From a checkpoint of a small image autoencoder: decoder activation gelu, batches of 64.
Rows from block 2 of the encoder of a small image autoencoder, named by matrix and row number. Rows with one number belong to one neuron. Each number is 128 + 32 x the weight over its row's rms, rounded and kept within 0 to 255. All counts start at 0. After the name is the row's rms in percent of the matrix's.
Before each neuron's rows are labels from the 100 images, of 14976, where the neuron reaches its highest value: "strongest on" is what is common among them; "patch colour" is the nearest of a few named colours to the mean colour under the peak. Only what is clearly more common there than usual is listed. The data: numbers of one to four digits printed on busy colour backdrops. In brackets: how many of the 100.
# fc1: MLP up (encoder.blocks.2.mlp.fc1.weight, 320x80), inputs 0-79
# fc2: MLP down (encoder.blocks.2.mlp.fc2.weight, 80x320, transposed), outputs 0-79

strongest on: orange ink (47)
patch colour: brown (85)
fc1.264 112 [135 102 160 144 175 139  36 129 158 176 109 174  83 157 188 138 148 174 163 152  89 125 110 144 101 163 157 109  99 117 144  94 112 116 178 129 100 111  74 100 101 116 104  84 113 197 162 147 129 143 162 195 104 118 107 129 125 177 171 132 138  93  92 175 125 114 148 152 108 167  87 158  84 132 149 131 169  97 109 120]
fc2.264 089 [137 178 129 111 106 109 208 143 127 109  78  79 177 122  90 121 116 144 154  96 227 138 155 153 187 114 101 157 150 179 166 170 142 105  97 145 147 151 182 112 144 125 139 169 123 124 127  88 132 160 121  65 126 146 120  97 126 111 123 107 112 152 137  96 150 181 170  78 172  85 144 114 126 103  79 117 109 121 181 108]

strongest on: yellow ink (73)
patch colour: brown (69)
fc1.16 113 [148 146 115 136 138 124 123 164  92  72 141 180 161 136 130 107  85 106 152 105 133 144  88 133  78 127 127 116 134 161 107 184 117 148 113 151 104 138  63  95 191  84 120 160 103 177 134 100  91  66 138 134  86 164 132 191 141 124 123 102 149 135 108 178 111 183 144 117 103 153 115  80 109 127 197  44 141 159  80 135]
fc2.16 117 [138  98 177 123 127 155 178 122 181 141  86 157 100 129 170 146 174 114 105  92  69 128 148 140 142  72 112 117  82 106  89 142 139  82 170 131 141 142 165 131  77 161 111 126 140 112 112 141 100 158 115  55 118 148  98  96 144 118 156  94  81 102 164  77 139  79 136 129 157  89 101 168 110 111  86 210 102 124 122  62]

strongest on: bold (78); white ink (59)
patch colour: white (74)
fc1.51 100 [165 106 161  92 156 170  79  76 145 126  70 188  80 157 135 120 102 150  97 123 173 127 116 117 138 162  58  86 156 120 113 126 119 104 102 140 147 111 137 138 173 152 148  83 120 122 102  81 126  68 174 197  96 117 119  93 118 133 100 149 149 102 107  58 128 127  81 169 159 147 186 121 123  76 103 161 144 154 154 108]
fc2.51 077 [ 66 106  87 160  91  95 162 112  76 164 219  70 159 109 137 133 165  38 112 132  98  97 148 121 161 156 170 131 114  94 114 165 117 157 123 127 124 120 151 119  97  75 143 147 170  90 138 137 116 156 144  48 140 103 121 130 118 200  89 107 140 108 155 153 155 122 137 124 126 131  84 132 121 154 183 104 129 122 162 130]

strongest on: black ink (43)
patch colour: grey (53)
fc1.183 149 [115 152 150  67  98 142  80 130  88 165 144 119 161  32  64 114 146 133 142 117 100  91 118 130  91 124 177 128 103 158 136 140  93 124 132 143 121 164  80  99 192 140  85 109 132 126 114  77  81  99 170 128 100 149 135 170 129 165 136 124 157 111  97 156 129 152 135  96  87 160 198 115 160 102 110 157 136 113 129 214]
fc2.183 117 [141 103  75 178 134 121 200 132 174 124 107 126  96 200 179 181 110 145 123 124 184 155 157  90 160 103 105 116 151  94 132 131 173 122  96 157 135 102 180 179  88 103 173 181 144 140 116 174 146 170 113 155 142 131 138 112 135  60 151 130  80 141 171 101 139 164 137 139 195 143  98 144 112 131 111 127 149 146 137  72]

strongest on: on a plate (99)
patch colour: grey (89)
fc1.219 111 [113 151 103 126 108 141 124 102 158 161  90 135 184 169 152 103 112 106  92 117 145 111 113 110 150 116  82 127 127 116 135 186 160 159  48 167 117 116 146 199  73 128  66 147 166  95 121 129 142  92 140 153 197 110 154 119  95  75  94 102 148 127 128 141 107 121 116 123 133 112 147 126 104 108 181 207 132 157 162 212]
fc2.219 152 [ 97 170 121 129 141 113  91  48 143 172 133 162 121 167 152 147 154 164 130 191 132 147 143 170 185 166 156 138 116 142 113  93 154 156 183 129 142 107 104  74 108 169 173 113 140 186 140 129 147 120 136  97  71 162 135 166 165 184  87 156 178 125 139 111 140 126 153 106  80 126 116 123 215 132  70 114 116 140 120 146]

strongest on: bold (73); white ink (33)
patch colour: white (44)
fc1.295 084 [132 122 138  44 119 128 155 142  76 122 132 161 113 170 175 117 146 127  97 126 152 121 139 121 119 126 121 201 203  93 115 173 167 142  47 131 155 124 116 154 148  94 172 142 143  85 179 108  85 129 117 147 157 111 136 120 149 120 129 110 142  74  86 149 162 164  90  85 126 180 177 131 104  84 124 121  77 194 126 113]
fc2.295 100 [ 90 119 119 144 125 133 171  90  80 203 131  71 126  76  69 130 118 140 131 129 183 121 101 100 100 144 101  93  37 163 152 149  86 127 179 109 115 127 126 130 140 118 134 115 101 155  90  76 196 138  78 111 115 130 144 138 175 107 111  38 143  90 154 143 155 115 129 172  95  93  92 126 130 124 111 121 105 129 148 154]

strongest on: yellow ink (50); orange ink (44)
patch colour: brown (60)
fc1.300 103 [113 102  93 135 122  91 105 127 124 137 171 160 155 154 161 167 158 148  92 115 143 110 150 101  71 157 143 132 141 143 136 209  80 128 130  97  74 106  89  82 134 118 127 118 106  62 126 150  58 146 113  93 133 137  84 224 149 101 118 115 182 121  94 207 117 100 146  75 122 108  98 128 110 122 167 101 111 144 139 155]
fc2.300 110 [ 96 133 201 145 132 173 180 180 156  73 107 106 110 146 112 137 102  85 141 125 116 114 141  37 119  94  89 123 154 114 136  70 169 101 138 122 130 135 167 188 144 104 157 153 150 124 128 138 167 124  92 103 185  83 108  64 117 122 158  58  96 112 183  81  92 141 127 110 148 125 127 122  97 120  98 139  81 125 102 119]

strongest on: white ink (76)
patch colour: grey (49); pink (39)
fc1.172 087 [112 135 154 142 127 141 127 123 117 121 130 126 107 158 141 136 106 104 137  92 144 107 121 155 170 174  86 101 186 170 187 117 181 128 105 134 136 142  80  93 174 149 129 112  97 124 151 179 214 125  84 183  83  93  89 109  96 146 143 159 135 143 100  29 131 152 119 142  68 124 165 123  86 128 133  63 165 152 149 113]
fc2.172 065 [175 134 145 176  87 133 122 154 180 155 136 190 194  86 109 149 124  71 105 152  81 160 163 134 142  79 156 156 117  93  92 155  99 138 118 114 102 114 149 161 120 140  78 139 166 103 156 128  51 104 186 146 111 155 155 155 101 103  71 135 178 121 143 177 152 140  93 109 182 120 120  70 100 150 164 135 114 107 135 120]

strongest on: yellow ink (48)
patch colour: brown (78)
fc1.112 109 [ 85 112 129 228  70 127 134 126 144 132 140 103 154  82 163  58 152  91 107 144 176 161  92 108 132 149 147 137 103 137 134 136 137 121 159 168  96 108 181 104 100 120 140  97 150  83  58 109 113 140  95 140 125 204 139 139 167 103 108 147 121 151 127  95  93  95 108 115 170 140 160 107 151  79 144 175 139  52 132 126]
fc2.112 116 [ 99 162 118 150 142 136 153 133 139 207 171 151  97 136 147  65 111 165 174 153 122  52 159 154 144 133 131 152 163 157 128 118 184 128  81 109  94 117  90 129 162  88  61 120  85 148 168  96 153 119 107 113 112 108  81 139 125 171 150 112 183 108 109 140 179 153 173 105  70 187 150 143 124 171 114 133 143 153 113 169]

strongest on: yellow ink (61); length: three (54); orange ink (31)
patch colour: brown (75)
fc1.119 113 [ 91 159 100 125 135 170 112 174  97 213 121 145 134  86 162 158 151 113  84 144 164 153 101 145 109 126  87 165 107 131 119 143 141  92  86 135  54  71 117 154 158 135 152 125 107 144  84 113 119 154 101  74  96  98 134 133 227 122 112  98 175  68 131 103 152 138 173 107 187 114 131 156 142 115 121 150  99 130 166 142]
fc2.119 083 [211 148 146 150 120  98 159 104 139 150 105 122 112 142 141 100  90 138 171 166 122  71 124  95 143  74 158 124 128 160 121 134 148 148 126 123 175 153 134 128 138 158 104  70 110 181 139 157 110 104 189 170 106 155 121 135  56 139 166 144 159 190 100 131 115  85  93 156 115 179 124 147  76 146 204 126 160 101  96  76]

strongest on: bold (76); teal ink (55); green ink (30)
patch colour: brown (78)
fc1.299 111 [138 182 201 172 161 155 148 157 166 120 100  93 141 103 166  83 120 119 117 148 137  85 132 172  91 136  80 131 145 117 134 131 152  89 147 108 121  81  99 145 121 128 150 105 215 109 187 117 172 132 155  90  72 103 161 170 181 158 108 142 141 162 128 158 160 131 145  88  93  75 136  91  82 124 149  94  95 120 182 134]
fc2.299 116 [118 108 138  87 129 107 150 121 121 117 147 133 146 146  98 121 146 115 131  72 140 191 195 139 155 105 100 216 100 120 145 137 139 109 126 145 153 175  88 177 142 197  90  99 124  94  73 129 119 139 184 142 127 154 120 118 202 146  71 137 142 136 190 143 154  63 150  93  97 130 131 150 184 103  91  88 101 122 123 102]

strongest on: orange ink (30); red ink (27)
patch colour: grey (47)
fc1.190 111 [143 158 139 117 102 147 119 134 105  99  97 133  80  85 211 161 150 109 132 173 160 134 173 150  89 178 127 135 181 131  93  98 159 120  76  97  87 154 100 158 152 109 167 142 140 119  84 144 127  90 211 126 137  95 155 143 132  99 119 127 152 173 112 137 111  84  65 144 152 111 105  29  93 148 113 139 140 151 146 100]
fc2.190 106 [113 138 114 139 151  90 149 107 102  72 126 132 183 157 103 129 159 130 184 139 114  91  93 156 166 137 102 172 127 157 153 161 162 161 114 157 175  75 107  98  59 132  86 146 169 144  56 111 110 160 119 138 147 110 150  79 157 117 142 124 174 158  62 190 131 132 128 133 134 191 142 171 141  95 117 143 154  63 130  89]

strongest on: on a plate (80); white ink (26)
patch colour: black (47)
fc1.77 095 [ 93  92 121 100  91 136 133 141 160 171 176 186 165 142 153  86 157 117 111 137 179 170 109 121 154 137  80 107 109 108  64 132 165  97 166 117 112  62 123 176 127 145 143 171 113 120 122 154 161 201 146 129 157 132  95 159 137 100 113  93 145  85 125 147 167 182  89 137 191 130 148 181  99 140 108 124 152 132 187  80]
fc2.77 091 [194 176 149 157 112 112 151 144 103  83  94  96 128 124  63 175 139 144 149 150  83 126 159 158 101 123 105 157 145 134 223 127  91 119 100 162 140 147 138  62  91 129 107 137 170 134 103  87 110 107 110 123  96 137 139 119 112 190  75 115 112 130 149 146 122  98 139  89  66 114  96  52 168 142 162 121  90 152 101 152]

strongest on: black ink (63)
patch colour: grey (50)
fc1.79 091 [137 106 160 116 154 119 143  98 144 102 112  94 169 192 188 102 162  90 113  78 162 143 151 170 152 140 128 143 171 111 204  98 128 165 121 115 143 151 101  79  71 134 136 138  55 131 140  99 130 130  98 156 152 118 155 122 173 109 146 216  96 178  92 176 127 156 125 138 149  83 112 103 170 163 131  98 131 140 174 152]
fc2.79 082 [118 157  93 118 122 102 132 118 130 169 166 146 123  76  63 168 118 154 168 152 111 135 103 107 160  85 115  99 116 148  64 104 109  45 144 137  97 136 170 192 162 166 115 109 160 156 138 152 110 125 149 113  86 138 169 120 115 105 127  74 161  37 149 126  87  96 131 128 108 180 122 195  95 137 171 131 136  99  96 123]

strongest on: on a plate (68)
patch colour: grey (55)
fc1.180 109 [147 144 102  73 130 100 180 171 129 130 189 105 135  73 183 130 162  59 122 108 192 152 121 113 139 152 151 140 152  91  72 126 109 112 107  95  57 129 112 161 132 144 199 166  79 167 107 139  85 115 110 125 120 136 153 141 148 141 159  73  85 161 148 102 102 191 147 144 139 145 107 138  97 138 184 118 148 145 120  93]
fc2.180 135 [139 192 100 144 118 171 111  98 117  73  42 184 132 133 118 107 132 144 170 177  56 175 126 146  97 160 166 104 108 144 132 146 174 134 116 127 139 174 182 137 139 109 117 125 154 124 101 104  99 131 125 136 171 145 163 141 119 148 209 114  92  77 107 181 144 116 170 138  94 114 133  81 123 141  90  92 135 118 155 187]

strongest on: yellow ink (33); white ink (32); first digit: 8 (28)
patch colour: black (70)
fc1.86 084 [ 86 135 118 124 120 174 140  94 195 111 137 108 129 138 120  69 112 139 120 158 166 158 168 234 139 114 148 163 151 143  97  86 151 151 130  84  86  92 128  87 171 161 134 119 103 155 130 151 105 105 148  52 103  94 129 171 124 103  98 130 123 176 105 186 158 141 143 132 180  76 102 141 144 163 148 114 136 103 148  66]
fc2.86 119 [165  97 106 123 139  55 110 136  81 122  83  95  87  94 120 210  99  96 182 171 131  61 158 107 182 139 155 104 123 126 144  86  91 130 111 171 130 129 110 118 100 131 153  75 131 144 198 185 167 117 138 147 123 174 146 159  85 168 150 176  99 161 105 141  99 137 138 111 121 170 163 129 123 144 140 109 161  89 146 142]

strongest on: white ink (60)
patch colour: black (39)
fc1.15 094 [128 146 223 157 151 121 176 116 165  85 145 150 144 134 141 164 170 185 167  75 114 133 101 160  93 116  91 118 131 129 190 103 109 112 155  94 139  91 120 125 121  88 168  72 112 159 123 131 119 100 143  93 117 118 142 133 148 187 101 157 148 159 110 143 145 150  75 104 129 115  70  96 195 141 131 125 139  60  85  79]
fc2.15 128 [170  94  99 138 116 161  45  70 105 187 157 138 102 140 135 165 109 119 110 185 161 115 107 130 135 141 159 137 141 167  70 128 186 137 100 160 155 111 149 102 145 187 112 179 138 127 127 101  87  94 139 203 141 105 150 153 190 148 135 197 138  81 120 104 106 105 168 119 104 112 151 149 134  74 122 110 148 162 148 146]

strongest on: length: four (67); white ink (63)
patch colour: grey (59)
fc1.17 107 [108 126 141 132 128 154 119 147  94 132  66 130 112 167 125 137 131 118 108 130  73 104  89 175 109 168  78  77 142 146 189 107 150 141 136 164  86 138 181  29 175 105 123  85 122  58 149  96 208 120 120 122 126 157  97  70  77 129 107 102 123 138 120 152 101 137 158 115 114 109 125 137 144 139 101 131 112 171 138 192]
fc2.17 085 [141 131 181 136  68 147  91  92 137 152 177 133 173  99 129 115 123 153 130 158 198 159 186 147 146 137 169 146  98 123  82 123  92 103 120 106 169 127 136 227 113 195 111 127 143 161 114 143  82 114 161 124 117 127 120 188  96 111  72 116 143 143 123  90 157  93  80 135 155 134 161 106  81 117 170 132 141 125 139  65]

strongest on: yellow ink (42); white ink (27)
patch colour: orange (26)
fc1.105 112 [116 143 155 126 163 171 114 136 135 123 164 198 142 115 138 147 124 156  52 108 116 119  85  98  48  68 146 120  73 148  74 172 128 181 119 148 108  95 132 162 101  94 101 139 181 139 130 135  86  87 166 130 133 138 115 165 110  92 132 108 130 109  59 164 113 138 108 119 163 162 117  91 121  71 199 142 145 109 113 159]
fc2.105 101 [ 87  99 144 145  98 121 232 141 122 169  86  87 113 141 131 174 134  76 126 148 108 143 133 110 128  96 142 115 135 165 150 110 152 122 170 160 148 164 137  86 163 145 136 154  96  67 119  90 157 127  84 106 143 105 158  64 143 158 116 137 140 111 164  90 158 158  99 108  73 128  84 166 124 111  72  88  90 124 121  46]

strongest on: yellow ink (67); orange ink (26)
patch colour: orange (50); yellow (28)
fc1.74 109 [115 117 118 100 137 129  67 118 141 173 136 141 105 113 143 132 134 125 126 136 175  74 142 137 153 129 168 115 121 118  36 126 125  88 226 142 163  82 134 131 171 156 140 142  86 128  93 100 103  84 172 147  69 130 144 149 125 179  62 105 109 122 131 170 162 134 112 137  97  93 114 176 133 135 155  69 100 202 135 122]
fc2.74 101 [141 149 132 199 136 121 203 155 147 110  97  77 121 133 145 134 154  64 151 154  80 162 117 134 145 141  83 126  96 119 140 121 129 132 103 119 116 187  78 135  86  99 169 131 118 106 125 171 122 115  76  86 181 118 163 110 120 111 166 138 112 131 139  58  96  97  96  88 191 148 144  89 143  99 124 113 141  34 105 140]

strongest on: white ink (34)
patch colour: grey (50)
fc1.154 087 [ 81 157 155 183 162 133 173 138 141 150 107  63 142 122 152 187 140 103  92  96 171 121  63 140 123 159  96  99 179 172 185 105 142 143 134 151 110 151 113 129 122 109 168 112 101 136 168 156 178 103  99  87 116 134 129  99 177 105 138 116  85 139  90 176 134  77 133 131 144 146 151 109  94 178 169  71 142 193  91 136]
fc2.154 065 [129 128 120  80  83 138 128 126 143 102 131 184 122 123 183 109 130 163 159 172  86 186 158 151 138 124 143 160 122  82  86 108  97 109 130 147 107 120 103 151 131 139 114 174 153 160  82 100  72 165 119 160  96 130 161 129  68 142 130 110 181 145 109  82 198 201 184 176 103 125 110 199  98 117 148 165 124 107 146 144]

strongest on: on a plate (85)
patch colour: grey (50)
fc1.273 100 [119 138 130 112 136 141  86  61 149 180 102 134 135 161 126  99 140 183 118  72 153 106 109  94  83 191 166 143 137 168 122  83  73 149 104  85 128  94  73 203 131  96  62  97 158 127 106  90 104 112 118  80 139 128 190 116 130 127 102 129 159  97 140 139 174 129 106 111  80 144 168 131 184 131 127 135 105 104 135  79]
fc2.273 131 [109  65 125 134 123 130 131 141  96  88 145 121 114  94 182 177 115  89 129 151 140 106  99 167 118 135  73  93 111  94 126 139 202 162 126 169 128 133 177  88 107 132 197 172  92 144 141 177 156 148  99 183  85  99 111 118 118 144 126 103 116 148 108 116 116 176 159 116 181 116 119  78 116  92 132 199 119  74 162 184]

strongest on: on a plate (82)
patch colour: brown (54)
fc1.8 103 [120  30 115 114 117  96 128  59  94 134 127 124 125  92  87 115 190 179 136 151 137 133 116 162 152 164 126 133 182 165 183 123  88 180 133 159 141 126 146 132 101  72 137 129 105  75 124  96 158 138 142 127  76 115  94 178 188  92 152 164 135 144  93 128 125 176 133 105 169  91 141 166 142  94 127 101  69 130 153 126]
fc2.8 070 [118 180 180  47 122 111 152 151 158 129  86 138 116 129  88  66 113 120 125  89  67 129 195 135  76 123  76 124 106 113 152 145 144 101 155 151 182 103 152 146 174 117 105  92 115 106 125 105 161 116  70 126 105 127 120 124 174 148 102  98 150  51 136 120 138 108  84 158  98 112 119 144 172 135  90  62 132  85 136 152]

strongest on: white ink (65); length: four (63); pink ink (33)
patch colour: grey (49)
fc1.121 098 [118 159 153  86 139 186 120 156  98 110  80 110 101 109 201 139 137 109 125 125 110 100 133 174 121 139  75  88  91 102 109 108 147  84 174 137 128 131 199 130 201 117 133 125 105 129 165  94 168 113  85  94 166 136 101 132  62 166 105 107 146 163 130 109 129 131 163 111 143 100 157 176 213  84 144 156  99 140 164 156]
fc2.121 125 [147  71 144 128  87 174 118 120 126 110 139 108 138  57 127 150 111 108 171 126 105  99 139 133 103  55 158 213 108 142 160 173  89 147 159 164 137  79 105 117  93 205 123 138 180 102 120  95  94 145 165 166 141 146 134 105 122 106  95 106 134 108 115  73 158 103 130 102 145 175 146 115  94  68 136 140 114  75 118  78]

strongest on: length: four (52); black ink (47)
patch colour: grey (60)
fc1.47 131 [ 70  85 174 170 140 146  89 134 106 180 127 116 107 133 184 145 190 117 100 154 163 183 138 138  79 114 112 163 127 110 137 119 127 104 109 126 135 101 137  69  83 118 131 147 164 128 184 147 188 123 107 110 135 133 160  99 110 126 189  95 172 222 196 156 141 110 101 116 165 123 131 156 134 180 124 155 103 150 124 104]
fc2.47 113 [116 168 102 100  45 145 156 115 133 115 100 106 201 118 135  61 120 121 139 109 118  82  86 175 124 111 111 109 139 158  91 170 136 166 170 112 123 132 175 177 151 170 128 152 109 148 121  84 113  81 168 137 129 108 103 107 135 116  61 168 109  47  89  96  70 161 140 106 154 120 105  82 136  76 150 106 123 124 134 129]

strongest on: white ink (58)
patch colour: black (38)
fc1.159 114 [161 133 112 226  75 101 138 175 135  56 138  91 111  93 139 143 135 173 128 129  99 113 134 210 123 101 106  83 138 117 136 116 112  56 143 121 153 101 143  99 202 111 105 164 130 135 154 114 165  91 130 120 145  57  99 130 155 146 109 120 138 105 171 144 116 141 118 132 166 155  99  55 167 106 148 148 143 108 157 129]
fc2.159 111 [149  98 152  74 159 145 185  92  86 156 100 131 123 131 108  84 102 131 148  67 161 131 110 173 109 183 156 170 112 113 127 100 162 197 163 151 112 125 104 125 141 135 145 124 140 104 113  56  98 121 206 139 141 123 179 185 158 170  84 164 162 161 140 129 171  94 145 117  87  72 134 139 142 106  87 137 148 145 170 110]

strongest on: white ink (42); pink ink (38)
patch colour: pink (44)
fc1.239 099 [ 98 145 116 146  73 139 153 173 116 191 104  92 126 115 142 122 181 123 190 171 127 115 109 162 163 142 119 115  91 129  87 178 124 113 143 153 165 159 120 156 119 103 148 161 204 146 104 106 178 107  49  92 137  87 149 136 109 176 145  98 176  83 135 100 179 121 137 150 141 119 163 141 119  93 113 185  97 142 175  78]
fc2.239 102 [138  97 140 125 138 164 136 194 164 110 157 110 115 145 120 161  95 136  67 112 122 142  91  75  91 156  54  99 143 126  89 109  89  86 124 147  93  91 129 167 142 148 106 116 120  83 133 142 208  73  62  94 130 151  90  83 147 143 109 121 109 168 189 110 118 137 103 101 119 195  86 146 107 116  81 144 124 111  89 114]

strongest on: white ink (78)
patch colour: grey (70)
fc1.35 110 [104 174 182 149 131  99 117 209 129 134 144 179 110  58  84 129 141  81  93 166 142 130 164 113 128 106 132 205 112 105 127 118 138 152  93 114 147  98 172 104 103 117  90 137 129 106 175  69 136 128 104  76  62 151 154 130  73 146  98 124 132  95  45 152 126 143 108 142 151 128 137 121 194 146 110 116  97 122 105 135]
fc2.35 134 [136  84  96 139 109 151 114 110 188  99 102 102 156 168 157 103  75 170 168  90  66 148  67 106 121 138 131  89 152  84 170 168  97  85 153 155 142 140  98 137 172 117 137 170 103 143 120 142  86 129 182 137 127 122  94 155 160 109 112 104 155 123 219 126 163  91 124  85 127 150 166 138  57  76 141 146 137 150 116 112]

strongest on: bold (76); orange ink (50); yellow ink (39)
patch colour: brown (61)
fc1.81 101 [152 107 119 157 169  71  97 129 153  65 134 151 160 121 143 158 120 127  72 106 170 127 112 119  85 136 134  81  72 148 123 154  92 128 122 112  88 115 134  30 159 136 134 124 125 149  72 107 115 106 192 163 132 125  78 148 126 107  89 139 128 154 101 187 143 136 135  70 165 143  76 122  99 162 152  79 108  94  68 108]
fc2.81 128 [104 100 183 142  86 165 186 144 130 127 103 111  76 135 156 114 156 108 144 127  96 118 100  91  98 109 123 164 131 153 120 103 138  97 154 141 144  97  66 174  93 115 103 189  69  86 131  98 119  99  79  93 118  91  72 138 108 176 169 126 130  86 166  90 120 178 118 154 142  84 153 114 148 156 102 181 100 178 187 117]

strongest on: on a plate (81)
patch colour: white (50); pink (48)
fc1.6 100 [134 152 172 101 128  72  90 146  72 118  65 132  76 134 100 135 126 184  96 147 130 109  86 130 109 154 178 123 146 152 120 158 120 178  97 167 115 117 182 154 139 117 107 130 132 105 149 160 146 108 142 163 147 118 123  38  77 146 113  87 155 144 112 155  98 144 129 156 102 220  96 134 128 104 188 151 147 169 178 119]
fc2.6 079 [120 119 160 116 144 210 135 114 112 188 179 135 121 139  83 132 125  81 134 145 138 120 163 123 135 131  81 149  81 116 114 141 102  50 170  91 162 106 109 159  84  99 169 150  60  63 124 140  73 120  76  87 141  74 125 113 155 121 147 125 127  82 155  97 115 107 122  98 122 108 179 116  90 125 152 168 152 168 140 175]

strongest on: black ink (33)
patch colour: white (57)
fc1.55 094 [161 107 205 151  96 101 132 106 114  89 127 127  57 139 119 130 140 187 131 194 173 160 139 102 127 156 212 182 160 135 152  91 154 107 143 100 113 112 118  98 129  98 184  58 125 138  85  82  74 121 106 139 141 141 184  90 141  85 128 162 143 143 147 141 101  97  99 134 100 136 100 162 150 133 145  89 112 103 134  90]
fc2.55 123 [ 48 132 146 153 162  92  90 146 133 202  99  79 191 119 157 153 136 156 146 129 174 106 158 159 128 172 115 132 148  88 128 104 116 115 110 132 152 176 141  99  93 147 141 210 163  98 138 101 191 105 112 111 122  94 124 162  67 165 118  85 135 111  96 103 156 134 144 161  85  78 105  88 136 124 131 159 126 106 116 185]

strongest on: on a plate (80)
patch colour: pink (58)
fc1.70 092 [152 125 129 106 169 124 137 127  77 164  31  96 107 158 104 112 149 122  65 153 161 135  78 154  83  74 134 156 153 157 155 164 115 193 109 126 112 143 144 105 114  81 118  83 179 129 125 137  95  92 139 171 171 132 154 115 132 141 148  79 117 143 114 161 100 123 163 135 160 194 147 128 103  93 106 207 145 168 112 149]
fc2.70 082 [105 128 147 149  86 186 134 122 143 116 162  92 148 138 125 140 132 158 152  92 189 159 165  93 101 167 157  92  56 141  83  95  85 100 129 117 164 117 119 162 115 152 142 151  74 139 141  90 127  92 124  64 101 108 115 134 126 145 136 138 155  98 152 100 156 198  55 127  92  37 172 124 118 165 137 134 104 141 169 154]

strongest on: orange ink (53); yellow ink (36)
patch colour: orange (32)
fc1.23 090 [ 84 134 117 121 136 140 152 173 153 198 179 158 191  87 136 152  88 165 151 121 160 128  69 158 116 160 147  91 114 164 143 179 119 120 106 144 112  49 136 124 137 127 115 144 157  99  95 104 131  68 127 112 123 145  89 149 148 113 157  88 165 108 117 145 161 104 135 104 190 162 164 159  74 120 108 174  51 157  99 124]
fc2.23 073 [148 110 184 124  94 141 140 170  80  64 134 117  79 184 128 151 129 124 107 181 143 141 218  74 112 117  74 125 120  94 124 113 185 160 144 171 111  89 145 175 114 117 183 132 139 154 145 145 139 175 116 109 189 107 101 102 136 172  76 136 136 124 203 100 120 119 135 124 131 113 145 118 146 108  96 146 163 141 177 156]

strongest on: orange ink (42)
patch colour: orange (38)
fc1.31 110 [ 52 159 113 173 102 186 127 140 146 152 124 151 153 153 136 164 125 109 127  69 189  91  91 121 125 153 147 101  86 131  88 159 113 124 151 113 126 108 163 161 113 125 123 160 103  88  58  93 164  79 181 140 108 123 104 104 129 113 141  90 169 201 105 111 188 128 137 108 116 103 184 116 112 104 197 180 133 120 119 110]
fc2.31 119 [169 132 127  99 148 124 106 157 162 150 127  77 169 159 198 196 158 152 111 149 127 144  72 137 125 117  73 101 138  87  69 109  95 110 113 136 144 126 102 103 138 129 197 154 150 102 173 109 148  61 142 127 135 120 138 157  99 120 132 168 132 137 128 107  85 103 159  96 124 144  69 187 135  73  63  97 122 149  75 164]